From a checkpoint of a small contrastive image-text model: 7900 steps.
Rows from block 5 of the image encoder of a small contrastive image-text model, named by matrix and row number. Rows with one number belong to one neuron. Each number is 500 + 25 x the weight over its row's rms, rounded and kept within 0 to 999. All counts start at 0. Numbers have three digits each. After the name is the row's rms in percent of the matrix's.
After each neuron's rows are labels from the 100 images, of 14848, where the neuron reaches its highest value: "place" is the part of the image that holds the peak. Only what is clearly more common there than usual is listed. The data: larger renderings of crowded toy scenes. In brackets: how many of the 100, against the usual share in percent.
# fc1: MLP up (encoder.blocks.5.mlp.fc1.weight, 640x160), inputs 0-79
# fc2: MLP down (encoder.blocks.5.mlp.fc2.weight, 160x640, transposed), outputs 0-79

fc1.589 072:520468519520485481474480501484471558495505501500493494473544450523521481490523457510491519478519499520541464521536484446483511522500564552453492513505480485499488476483513510551520478474509500467548446498478511469485518498466488520515495503
fc2.589 066:543481536529529511501491509491466497490504490505519568500465472519514507487472512512552514485501495475506504481464450444477459518516504477510503471523496521513504539488514491474521532492504520482479488536525496501448508478480521480541495519
place: middle left (38 vs 9.4)

fc1.453 077:477546493494499509497520466494525447505512460507531510484455555440462516513510471466519524498525506497452482513549509516494517513518504484539480504482525537525511509524506484506471489463454521512490516491474485519538526545464512481544505512
fc2.453 079:484479495521513531520519540493467491525488498547510535485453521490494513475490497515502534526474435515470498479497529478484531522480525470506466462480555472527486488537503483522499482502516504503542518506502487520522482474516526482494499481
place: top left (74 vs 14.1)

fc1.378 079:501515504529499497522559450481500426512519493509498501502492470467494527489509466488505478535502514497485499511502486480547480496458503468487462494461473513536488515483496491514485522494459525496462466507496499492526586524513525522501536495
fc2.378 081:440527481528524482497531513500488492520503494536492543521465453528477529514504515476516493511491497502489511523541512488472457520506497476455467520466493464528495497488504447459514534511467510488475529437499491490529520485495517532510507471
place: top left (97 vs 14.1)

fc1.172 114:519488501459532510547532536482500502498538498448510521510503501489481531520542466461458524525477504520482498498517474484510462487488470520502540462500484483471474505541460502468516522506468506484482523499530537506485494495534493471496453510
fc2.172 121:557461485510481517497480521474531504508503512447482446504491505491492496489503498529489520536530504485506500526485491497527516571470505497480518479507567520511476477510487476465459543513503476527545525513488497483520505502495468471508518482
place: bottom left (73 vs 14.1)

fc1.148 123:501548463514560489509514518479492521509496505509506505440483482455513497524525506508490473472496550477516485509527472469497524534473494483460499533474487516535522526523482502531488503477537491528461460520564494544474474435493495527529483470
fc2.148 115:512528498518469507505489520497516493472517498503494453518505509486507535470512508522534482455499442469496474502484510476509494496501481502563510468490527482488519468476468542550507487527512544502507504558482492483511455523494475531488489550
place: top right (40 vs 14.1)

fc1.579 100:478500485505466533509545496502476508456489503505462541512534483516497539448510474478497512511525534507473489532479468511509516494443471514480503505503495519499517528462520453486442516517499476468516499540463559476475473486507521483520519492
fc2.579 094:518497539476458538475510491487494502503542484506476501488490515495563514489489451507464497488480464511532458512417487493516509469492471519518482498545550500470461489479501484511479498494523485509500503506514515488523483526553517470506485513
place: middle left (37 vs 9.4)

fc1.608 100:497513533482480503518480511527519488537527495547478496508527447487498488526474485457478454467550525499516509478532515468497505510539465494484511469512459497469529495474487471505489482486490537507468536494475508492571538497479483480511527456
fc2.608 093:501508457527503518505463528479503521512495478453489550484515523506483478504491493514480525497507471512441527469539500513489489505481522539486475525490419497475497480522533512493503511495449488503475500521478487484534468501494560519547499531
place: middle left (36 vs 9.4); bottom left (32 vs 14.1)

fc1.128 072:484446528522531481486436509478516496527473524479475498532562461559461498520464467474463522491512496515489480489514477516465511520503508516546482508520520509505541532478484456494511479477492491478499533483480490504490509474437526494507530507
fc2.128 072:476460528502499515493497470490528552515526475486513429500497527465526464567441523506538517477539440515492527488487492489516510486477463469501509535505503483480488510492465572505482527482488520540530483485496506473484483517513543516530491505
place: bottom right (42 vs 14.1)

fc1.80 097:499513514509488487529473534517494510489489517499462503481475528522515501501534477504508466553502522532501521470506503477490515523490453510472543510487492514498471493467513473486480519481542537446539494513492472509501496503483526486529497495
fc2.80 091:491506480455457517452452433527499503545481490512528540506507497504514506537444476525474518502488457460515519508462508573520503473467483464534508487510494549507488505479490485502502490518535520471491425504492455509528499503529498523537484516
place: top centre (25 vs 9.4)

fc1.110 102:522494472551492494425511471540423502498472503487460497476496510530497510489526483515498565480482502509521499508489515484508529534478550527516492509509468502461468479481519496494489518515498503454472474514466529527512492485502478509530534468
fc2.110 097:489497535510557520491492467486517520535488483557487500468481482475524504508501469499488505516461509502532455474442516514538497514537466498539446516522481460520475462496503492533534476484458526459452532486536490518519520499471530474532525453
place: middle left (27 vs 9.4)

fc1.342 073:518541520476522509480487507514458482450499526515492492537519477480496445489511486464467488513533447496532491509464497492457479515525471503505483472498466527441528508485465461523476525487536530512479496522480487504500479457492528506529513523
fc2.342 082:488524513481511507493483512522473541480502474523497489482514503492489492505442485535505476499468487491534498527475528464476518495511494514515492455532498485513485473529466502480493529510473514526438469535443466484513439494537473461524486505
place: top right (78 vs 14.1)

fc1.407 110:532539496545516451461499523476491487487502488516542506490482458474481482486520492517500493515469525472528526531516485497507497464526554501480516492476492464442488514483490475515517495465515480507482466497503528525492512487484490516463556439
fc2.407 113:491501484502514547510498509498497487500536504499521489479433434460515489521545472486536505530516479460502491509463500494489521506492498498456531489509432505489450517481513511466497525541483519490468493517486498503496466488519495531522465559
place: top left (32 vs 14.1); top centre (30 vs 9.4)

fc1.24 085:464495529515494516547519469510537501491472457492459483480469480499500511494496501467491518526570516485465517418515480492515483542530511522523517475460498497492513548505479479492484478527513529531526486507499484466499535454488519499492476495
fc2.24 085:526518461480464492521478521482502470520527505547513532471515527473480495474521437499494527537520500493478511501543488506479514468501504487520511487543487516468492466503508491504470494518496504478489486449510486494497479481500514556512488514
place: middle right (30 vs 9.4)

fc1.547 113:485478523509528508479532484534494509510478504485464511473511443520514518499543532496538468496475504516512495494468515510490486507502539493524480505539532505510505516497492487574514531424493509507496466523529473541498492494493513542511503481
fc2.547 111:481515486510547502488475530532492517473474505528523488475519482509487547512490537451528456482470502481524511480511478489491509513495499467490485550566504485564500456511487486461484523545477487503520489473469512502511491510513548522457511466
place: top right (38 vs 14.1)

fc1.138 107:484543497517586503491501513532471528466481514516466473503486472537527508457529472484477480493475534522491535541517491523554513501491485499505554521533481533497510509518512441575469490492508536499468497474484489489471465527510494524514454512
fc2.138 115:455527472492510520512475527552493511520479487545511492457504522454532481482498468529535486515471521519497544485511469504522495494444469500508491521542471543496500512488509483491516487494466495502504544511475516489485473469518501487476465526
place: middle right (25 vs 9.4)

fc1.139 112:509500505522488499522532539485483471489510494539493476532519440563511474516540513511511519544463463502484512485519471525477527483534520508459498505513467500478485519505457484508442524473489533541521490488524506501491525541521503488540502490
fc2.139 121:533506523476499506542442508481500476523493530455519516539491491492512503508503504483512528534521472483571468508421488515435475507477499514484524527511503517461502528480463486467494531545515519488506471504519515504511479556483494517497512529
place: top left (100 vs 14.1)

fc1.39 104:495459468511486490476529496464525456477479536482489509500492555518485570489486446508505474476516525502486516477499500518475502478531470509486522522472487515513510515499518502515444515499460477463525513554537500489498515517517514454457558480
fc2.39 114:515511500516525490487523545470548532510525514439476488533519505472504490519472502534481505472554488471472516517463540511535488500488549471470473508495544449507490490547492524454498501464540507473486498487436497497524514470473483502498516491
place: bottom left (70 vs 14.1); middle left (25 vs 9.4)

fc1.35 076:520553490492504515506535471490486449575531510509540504494517484459501487515525471447471471498556531512477496503522488447503475513488498520504468478437499515497528553522495478511477495449450483480476508535483485512506532520508555531534513533
fc2.35 076:503528515492487495507478504519495491575506546543560505525525513489463524494501522479491522492514462470470483503486501490458513509478499506493479444498544491510501509539453471479524495453465527492520526556510484510506453503534517536497506507
place: top left (100 vs 14.1)

fc1.470 109:542481508527517498470491500484500496471500550474508486454495508481563505505506504456483509553539474489552518526495522498534506473515505476484503513528527484422535524494498481460475495464404509470553493495494480478478507494483506496504516482
fc2.470 110:479538539526500529498511514490495494470530505539526499505492493452499541514521542506494505517538457505489470539519525488519498520528482484481491495454499549513512488485496448522488559509468485489495552493508543476529468450490462508448497473
place: bottom right (56 vs 14.1); bottom centre (30 vs 9.4)

fc1.475 087:472487507500516517535497505510509507506455537478484528517452503502512523496498481476506476545514507498518487512515500514492468499496485527512515478554527518520513514454504491527467510499526508479465423495514458492524484511468500551496532479
fc2.475 086:478499474477528515464516494542509486514490486516454475526520532475534507505468540552495530489491444514514551541483479501515486478495543529481565458504499497519531521462479489472474472519479540517479489492475502482526522512508502467432513487
place: top right (34 vs 14.1); top centre (25 vs 9.4)

fc1.47 053:530513471496530484487496529454519478498518482529504481503463511477504496484480507512510530501539499487480502481515475475498519534530509508485476477473480503469468501542526447514477462500531523531501489540546512513462480508478510544516527503
fc2.47 053:503528471482511483522477471494501463480562544497465509543491502446481517495510524505501511481527487507503517458520529512492506481535547500497502499472510500468504536507481490499524535536523529520492500516517514465494445479510463497477513444
place: bottom left (72 vs 14.1); middle left (28 vs 9.4)

fc1.352 080:506481501505521479482493541517466500485493494515527495514527482487488471508543473459504475513564510483546508501455464532479506460557484536472497485453456484515529501494506443470499539520559493496519489533490482471467472483479486499528530493
fc2.352 094:504491513530477469475466480488497534526494448475541488459493493520522512494460505512473484496497444480524467526503486514482493513525512467493541524468480478449517503481449485521499525507569457462551484502494483506554484450495468502527523487
place: top right (74 vs 14.1)

fc1.594 063:504519470501475506507446505478518517487509509533462526499487525485506512502459517462505533512492508495481481478504523484471492508517487522490539500540475492499504540489484460504502470506500498512456501510519502494456505517495508503516528459
fc2.594 068:474518474490452517478488477459506513493465501538469521501499508467534488474480530510497557499521535523473472492536477455509514486503478548444522486517480463471513527518474523494502540525515467507507515487503485469500453488474496483486480500
place: top centre (32 vs 9.4)

fc1.164 092:514500502510489526489485535522538497460502451519461515460502483508537492486485530440537489493426499504535484509512466455478519490543531461476570466559495515519501479512504489509484492517513543541496459502448493499463480497493479499562491507
fc2.164 097:477547467516496490467484479485515518500495483449511489472551514503513460516498529492483491522443478502506492528484517512479490544542479514466519460482504515508514489481459469518507508539485481514470473458501516493516465523531502454465511498
place: top right (33 vs 14.1); top centre (27 vs 9.4)

fc1.9 067:554477488495498516522520491499501457425483475504526489488497456504547507522491526432441511453512471462531480502484524476468504521492520496486551517478462438516512489517512464547492513496522497493520467480516524493515483475489506520499488521
fc2.9 063:518496531504512520516500500484504515537507519464488505486529539514523509535477481525508536497509457510489528466564484519520531505510482470492464483461433515478536517488487536492547451489476476528519501483500471472504516527524504531502515468
place: middle right (25 vs 9.4)

fc1.11 114:508520509557458491519518497451511457520474501508493512453474520505528480470500525475492446497507477526507527504516491494530496522492499476551479522466464477466514513457507463491546467476524534526534470507552477500549514493520462467506472454
fc2.11 106:450520491514476524519501495501475505458515526480531515508534519466504533508533502484528573464517506455482502477498517511507546484527498478529461494477504514482492493491493509441487540508515468522472505488510493484456483553489522500504542509
place: top right (62 vs 14.1)

fc1.527 101:548494527497495513474543505466471499500495517489505473506508518453516507548520491489508495515526517513505510509470484512454527466522505503497532503437501476500513479472524475522482488467497507524529508531509490507513508430463483527526524508
fc2.527 094:502528472532502441411439497544479474504497479483555480463532486490491456451488497491483511530484512448497496483503457503478506468530485498492480493519492479495489489467506524486545492453529466562521485507468482491519538474522509528523509469
place: bottom right (51 vs 14.1)

fc1.26 056:498512485470496515505425551470541542528530534502496495509518495500472506511510517465490463505519454523517504499490487480533492454545517497521461459460468487542521462493491466506484509524486523475501508476488517478444515497478480465454513481
fc2.26 061:493478471536531509545519466498481476502444478520494515517474490497490495529486484553498525494513494477499498482543541495501488515467509539516513507486532511463472502525499537496519492503491483525516474535506481513550478500511487523546532493
place: bottom left (36 vs 14.1); middle left (25 vs 9.4)

fc1.570 125:497541517508491524475508453519496482560497496495546446484499479494554465525541495494479448525488486494459509545529504499519487500509474487514445541491498495446535510458474501528466496487534484537483491484467450494517505512488477494514499499
fc2.570 114:475517476509476489484485560533518531511484530527459476527462529539496521513523468494510541484474451495492457510511518529465512467492490540487517454527519549500478557498493509464500511532491488522477499489513515541465519476483505510546505511
place: top left (56 vs 14.1)

fc1.43 094:545516506495478483520498527490512500471576467487521501477477503460492516509489497455486517490507509473509489449544521468467467529515554477469482505507486523481468509504469480507485538464523482486439503501519497471496463552515491524572519536
fc2.43 089:496521510542497501503502486487493504501499529521508488511504513448486496440465508510527501487477464476521494496506531493462528513505501545480498480498519487471488474519507475591509509467498504487527496506484488488516465552537486534505512514
place: top left (38 vs 14.1); middle left (37 vs 9.4)

fc1.107 127:485526505475460502524500522515538527489501477437531469501463495494476496465502461459485513535516500502479490455524562518513448501530507489502481529480464486494483476525513570525496497510513490498485474448499504464528489543496549467506469508
fc2.107 127:470511499489462483533479472467508524595488500531488490531457519545503534490518490525468503551456480494532498529474476490506512534532475498498543507480464472524526499504476514525502474475485508442495515522493532485486476516517447505444482511
place: bottom left (49 vs 14.1); middle left (41 vs 9.4)

fc1.22 118:514455521549511512489483472512505492508462521518512492445536497517517466491533493491497524491484541511463443479514515525485507493468503470512474540520504470503467528506488483488486538479519498477449488485481494525508501448474496499534555462
fc2.22 127:528516501529462530490520498520454487467517492464501536497495485490510510500544471497483491523515546475523475494505503521486543477518481491493499497486516523509489472467468539458505479531483536516487500501542451531482465524506533511478463481
place: middle left (29 vs 9.4)

fc1.17 110:563523508512499494490534490536502515496497492455479515481513493472504491516459491476483474465512529464512473518517479488498515489526498461512522515461557548468477546521490524519488503509552521482500548442501471529505537510486512488529496509
fc2.17 104:511483476483488472521521523502466493518517490484477492454485513474480499535525503442494491484540498489523509526513503503493488486497521501500467539502513532508477494498491539501543512493532514481487568500469538520528487563430525478433534526
place: top left (44 vs 14.1)

fc1.398 073:486524535489449508492450496554497462481474474522478500559493502480491506543459488493441486502522480487506537520512489532519499516509450494497483480504491528490497527529534461468484458478515537531454506512478512520479497560456506507515518495
fc2.398 077:444509516516440495514495507530489486502487499517530475542447517484489491480471503533473520478483505467504524515519534496500527497494447484496520497504518490481506477530503490450529500491483522501483569513474464474519459463481527507476452481
place: top right (86 vs 14.1)

fc1.223 108:556547492531470516541473494499535507528558518460500480470492519480547484534477521505501467519494488476506484533494497503458488532514516550490483497511463472466541528508469524527487501484513451524503482484534502518479463484506477498489454497
fc2.223 114:518523477511501525468483508481531534521480530486505445466490477512464507503573512493466491492504460479476465523490467490464481508534470509516523499529477473524517513471448491494522488506504499467485492463520515505477520504506517536511511462
place: bottom left (34 vs 14.1)

fc1.134 141:518501516486507471540468472489461509524500493495501480512477468495529472504478463481496493532527477507508515507547495541487524481511489488491476508479482555525483542516485522496524515478539516523453500477522523512500478484501500498533481464
fc2.134 139:461514542511498462532498492541528531475498450503462496493475504502481500544486453467510544559479461471483498525465462498499547529557507491512533522479471447510483486521497497480474509498497524496493518512511498500510507478495473497495509501
place: top left (49 vs 14.1)

fc1.400 084:504507489554487493463498507514475488540504491502512496488467537497495516479509451483498513497525490488507472497477535496480514480519464514485500527515454489528512496525519454525472481520502520479480512539481460523470463470534529521544504528
fc2.400 092:518502481511488504475444443493499474484500517474493531509477458498496555496493506532481454477498450498483498531479512543487496472519478500533464502471477504541497518462468506520498501512534501510505512515476490504527496456527502478454482480
place: middle right (30 vs 9.4)

fc1.473 129:495535522468505529490508503488476496523522502495531506568482452475457493479514509495499517513496496450467487467468497522543533502510505511515542447502500500560511519498511486524508521485536445518464509482506507513482494470495508481539485516
fc2.473 125:508522471509495478501537514547498489501498524523488490494473454493500480493492498495515516538479495477470479522514490500513496509495507502484512523485534504505489514468508502495504496527503453560511502448487524481498514469521516507511500418
place: middle left (38 vs 9.4)

fc1.394 115:512494499515522501479478542481454487510537537454478463484473470476514509537468476482475523468531542492487507476495463505513528537496492457476499559507467498495588469519502507528482527496492499476479497494515436475515469498491494488473482511
fc2.394 112:506507465515501484516516451493475533518497524511498504487493500463534453503469504545480494505517480500508533479496502530551533435483522474508494521494528506512450505520493517485489523483478493498547532487458482489506482485548529537476467476
place: bottom right (60 vs 14.1); bottom centre (39 vs 9.4)

fc1.539 102:476544453485481517495478507518506530468482516472499514492478502461476489551524520508462507466498494479529523503520517526496521487532503497481472526497487475502550512519520513495499491513491519505549506508481514464482549505474499457546497478
fc2.539 094:491509491543493486488540468474501492516521524513506480495536540495493443521520552504506512528455499505503498507443506476492523518494481525509536512450484485524521509481506530530511489544495482515539476499531523547484501513491466489497504442
place: bottom left (36 vs 14.1); middle left (29 vs 9.4)

fc1.521 106:487515479453517517525486488477484506501503424482496551474493561541502507490490513491472515495483475516506500495520499499510528491514506509499512496476484491499494518520447490520488533534530490502536474497452475505492465470484511508552481526
fc2.521 109:509506500486475462508483469484472501491483465457492460485526507493538480525480544454490477472503512494557529511456478500509539489525514515500478502541479471501501501513513482476533532498486480504458490540470483549513457471505457510497468489
place: top right (60 vs 14.1)

fc1.370 080:532498498572507487520467540519499537475532548490469495521515486495531517484482475506480499456487518476494487494515494509491521486489467502462450505507515519482526535511497481507488455463480522525506505432516515469515493476458496511479513445
fc2.370 084:518483496533507534515479471501432549541501512538489503524499483471477499475482517584461491470514487498519521527521490486512480502520493510499528478506500486473528466546488523507479458490508473470530512501476471455550517488526470508464478467
place: bottom right (41 vs 14.1)

fc1.307 144:512529480500467442541515492519527483451482441508494516528467531514496513470495491479498486509487540455444465464541500489506482484481507507537535486510496513466505507537482514534507529490447537504482543527502500489512472509467515524500484514
fc2.307 139:497479503485503499496478513505443472498513495490514524513531476526552487483521490529525506480526528518537542514452504514498528482479500465468489482481548508471511457499536480498522492478501500474454533495502529519520497467510498504539500486
place: bottom left (47 vs 14.1); top left (46 vs 14.1)

fc1.52 117:484466512510498493521527524483456496502514516558502476481469433518542505490555492497512504542460504534471473474495508482491524518503470478493508479471462482461521486488485444530501492518489474504501479488563486498438484549514492538517537493
fc2.52 122:488536506468499525529507481517446493497491498514429499562508503517454508499514506444510467545485506506504480523519497496505485509494507466500479494480490493487516519494503487503514497460522518501518457519501537488453522524497550527518553509
place: top left (35 vs 14.1); top centre (31 vs 9.4)

fc1.552 068:521513506469490500507477513530542527517496524511462516500506518523518474540488515472479491537483518524490486460520475520485436481500494504466464489501463490530533485506527465496456472515515478460503504524475545504492492480481469486515492507
fc2.552 087:521529502503464498479537519517561521493535530512484495484526519534525498499520497459493488498474530509503496437462480523513495476467463494519498513520460504523549510493531494491502478493536510495452524484502519510489532531507469489496484517
place: middle left (35 vs 9.4)

fc1.131 134:454516522485501469502502514495491516461470518483530483504510523480547534490519470453459475534496505487499490469501557506507471530541469449521507500474548504477469467504497434520462518516525440461527506478514519506445512535490486506510533556
fc2.131 118:504480507510485513498502496493535502502494513491476503523498513501504481480528546436559482491528527434481552478519521485507500466476521497492542466555490485491496497523505533534446492443526482514516477509490524476530452516467498507516476443
place: top centre (27 vs 9.4)

fc1.554 051:523531531484496475528489507522540505501517471499498508510505521466455464532508454491510473542534491484468521515533507501494474507476533520509508512515459522464488518527477493503489476468506476531493521555478503464523513548495500458524541480
fc2.554 059:491499534520484540524502511523492537552496528554471514486502523473487494460481475491502499499495459500462508507481542459491525507483503509499508453506493475546485523524449575474541517505503497486496511521494505490519513537506506488486530477
place: top left (100 vs 14.1)

fc1.144 068:467470479499470461515484515456504490494493458487513500462487530449459504506482494467486512498550523511477492504554524500476465522496511491503490507468504519515486552542504518514453538477502492492469494497504512491513543592507532473549527515
fc2.144 077:497457513516467495518555529462473486520494510521515467497517536464484507453487566516505498500486471502495523491524526433507469529502514491468535482458549513512493512529466490506477526501504472487500508491470518508542475487528494494489494472
place: bottom left (93 vs 14.1)

fc1.324 090:511485479488479486504455508518481498471488472486480444482510559529479488504508522468481486502483506505481483532480448526488494519508449487551494480496512535485540558525549451481498507522498472480480491519553534510481461499500509509515477483
fc2.324 096:490469484501505474526518487492503500521505437521507477474520528498533458496481483517510505515503503485485454527472491482536518478481468489538489536489549492450479482539499502490483521506488481498473486472511523521499532539487513445531461540
place: middle right (39 vs 9.4)

fc1.517 097:474505528502535502473466497504503470514526481454482517492426495531514528517492506514508513480517486514497496507470512542557521475526515485505503503487463496520523528498510518493482485525478505504537479471502483497488500481460503528486533462
fc2.517 087:470492477479488517516462497490500469474482496486511501455528467576475488452482548491483529505497494502526550497523531513491508467532525482453524489502509462509539463492484492488525493541507490525511514481460491500510483509516516519520492516
place: middle right (30 vs 9.4)

fc1.588 137:538491496482517476471526512546515507458510509483485477465495488479492517434525493492519488510485510501496518535535518487469549502523525513536490541567492479512533531478508501538506485485480475493517482489511495538492494500521502469479530457
fc2.588 130:473494474499529492513534492445475483501523489536475491455438501522506546494539526520487501535437442506539488503500518464516480524537496489470530488463486570511509462504534481508493501481465505458504523495514500499504504489461505508499497463
place: top centre (35 vs 9.4); top right (33 vs 14.1)

fc1.546 103:486500509503509543478502502500514465464498527493479513502542491491493489485480501519470470496531480528492516478559488497528512518515492505487491465439510519518518488518514465541447532497476489516501490534512501507479508501471470510497528508
fc2.546 096:491490470479561522525499515487536471457524533488501474516498536493546517524531502473515487463519505487483485452545489506492529529475494523481533468494487508466514516526540480465472514454525482467486458510487482504527486464520539479481532453
place: bottom right (70 vs 14.1)

fc1.67 109:493524489559509460535496503547495507508483485476535528508531473477528529507493487524504500470504512516476522477523503486512534522546505533482508510473522509473499505508505546505470482499531483489517529480489523487471502458483518468497498510
fc2.67 114:507523495546512536502536500510489535510463549485457505470498494474509478503482506514543526547500497501504495515516520503514488478479510491497448532507503502522430517547490518481506463507468511496517501468483494444471507488514506530500460499
place: bottom right (82 vs 14.1)

fc1.77 098:555495542468494487481524477521475500474467496495480534505502505515463546491482489492499463482486493464486489510476463488547481481537479547516510486524493542513471554522541520521485517479492513516514460507504490506505524502544470523494491537
fc2.77 089:503515475495491521497504463514486485479476472501500448514436494479454508485502463487497487543475510494496492471500520491514511496496530507484538520492521520518457494513477489492554501531480448489539514537491499438543478493532520510471504492
place: middle right (30 vs 9.4)

fc1.432 117:514516531516491496486487487467507494488528498518497504487501441546492516509508513463488526476498514496511496504456482476473510490513513516525484570556439524457509545494509482496507475538507454515546506525512516483509500505491484515481512486
fc2.432 110:518503480535524470486493475506500537507510463518517485511507483514542507550506503513531486497512489482480495477462467530543538514511496456485488510525538488505467517495497547504487523493504499520469503513517458510572480493495527472494461499
place: top right (59 vs 14.1); top centre (29 vs 9.4)

fc1.146 137:533571506500519496510475487477476474520492489484483526500474489513551512476509495459469484565517487505499515499511477487518531479526486480464507461489448547467501496485495459506487536533505514490563503499445515483476528473514527486536520477
fc2.146 162:512518519524501491473477491534522482508498443473524515507476514536475497515491497499479496508494479409487501508457495477486501497501519478503519476467474471488527478512494518511503487454480468491524507522491480501555448472525456495497510508
place: top right (97 vs 14.1)

fc1.241 105:519497468480455464506484503507487468514477502473488485468454507497488514493492531446487512485502485476530540472465484531471519488506520487519501468478444497503466547498507509453474508473489511501500491525495488508501541499500520502517481521
fc2.241 095:528473469466512498513530521477545494484504482474503517515530536504538471527508480481499531489536507516528468516532496502505492491555514510489484496536512556464506456495497514467516503537522502527525526502479525500481473505461515479478518477
place: middle right (39 vs 9.4)

fc1.101 103:566517471545473489507530494504480472538491561475485471500492519488515512456508496525505493495502524553517480490501503519470504519476472506482534542479490483477527510540469457541484516478505508484555511504518473500470528507513489501514535554
fc2.101 100:471520479518478469492485517531532484458524526544522482557491466453491475492541516455495479495463477514525488509516499489500462509479512531465493411502493473495521509499524526483515497463516471517538509521520520488526521515537493504552506462
place: bottom right (34 vs 14.1)

fc1.257 114:508495461478513480499501456501465513511546451494469511509550471480502484468479489499491531505524512501518522517515498495492532531510524485519463541499485563485470497490494536510526438434493531472446510503538517459533520511473467535513478525
fc2.257 116:485497510505525495520488478509510438529480505539497535512509515485485485499526423447448506479531448492512513505485514518557494508535457524516512539491481495499525517494467501494540519525513489525512504522441494476503524485499512497509487526
place: top right (40 vs 14.1)

fc1.68 106:543523501519517519466475481484551488464516527492501483468501531501518494528498465508501457499539497470496517525479475531529552534483480495488520512483458514505510536508527521487480506489462456505469507498537486509498546457500531502529513467
fc2.68 092:489518496532473498484472466482500507516487513490507462506511544504473504513481512533474487491497502545515522495462504483459479486482472466517509439475539479473518512492503553499488538524538494504434552543521482466497488529507541511496499539
place: middle right (31 vs 9.4)

fc1.575 122:488530526469483494507464496480527522510482534492504510468489446474521519526521529435462486502499489493521503478529480519487491523475502469471514539463498504507533506486482497507534475474518498520505496519455516492527491441521472505484486501
fc2.575 123:508513503468489498464501549510481526506463478488510472495483490476508514484486491502491505500512484517498470514485500522487518512522525479521513522539479447521473489540489497524479515540546471515506504510520526528541451505490490513503513497
place: top right (33 vs 14.1)

fc1.574 092:524527493480496456534497524489489497512430536460495495485527497492511507505491472556483495520518521487499533507482474533583524486544463530502438456519504572561502544494524482502518542523500450533550481522488468492521500510480535502506467503
fc2.574 085:486492521489491505473491484530464509516470454511505496469528483459505521528493511514493476517521506490475508465498504435517514414512500478504526536467497475523505502517497501521488531542496538472522503492501531537487533469537520489544472503
place: middle right (26 vs 9.4)

fc1.524 075:508493552465513515477471497498492500542468502473500517505422493537494513524497504458467496502535494536520488525458459489504487517485536473489536525546477503491467504526474492511481486517501468487471497476454511498454524517529515477513520430
fc2.524 078:507496497507533452468487498467478527536488455493519460517463517520513486537479551509499505472498540478550528522497448471488465496539479456487509562511536504526510449517502494466505542495498515504487526470459487502550478485517522490516485466
place: top right (65 vs 14.1); top centre (33 vs 9.4)

fc1.4 089:483444484505506488519463505511480500535538544525454495533481516488528526509490493464512495499535474458488553487488508510497519496557482519453528458470496524440556528505505485485515486504509497506508483508470523513464465477512483494490553506
fc2.4 102:494517476501482515445461441478462475555487502492486478477500499474535519493488477521460515517507516493501488490490495506506544472553468508485566473474490523501509515506494466528493582497519487501482475511478498476505496460504498492486472497
place: middle right (27 vs 9.4)

fc1.192 111:535479512463534492480489513458505499478496491505478461493481459500497478483510487463503505515493470492523460523506511498546495524509511515458457484473463511515459534540484482517507505476521502539484502514525501521468524452475487462502499538
fc2.192 123:539560496513492489545557520536461521533490530501512532525521461519509501510520502501496529495519465563505500504482490509477518566482506512486537462472510543471504501515498449502492527499507505517503483535470496498493521511474504502500499496
place: top left (57 vs 14.1)

fc1.555 112:555540467504480550503485497473497495470492504520492491484509528518507481500515526467442533484467481534495430490556512527490497502505502519524460487485540493503502512473556469474460488544485483488476492499484522477540532501428518498483512492
fc2.555 093:492463495502510507540480498538513483447554499490496501542509487447486493540444551500500527464531491515481509485448482531488520499475518495474496529469502520518492542501466502557510516497504480513485486497508498521501503515500519497504521499
place: bottom left (57 vs 14.1)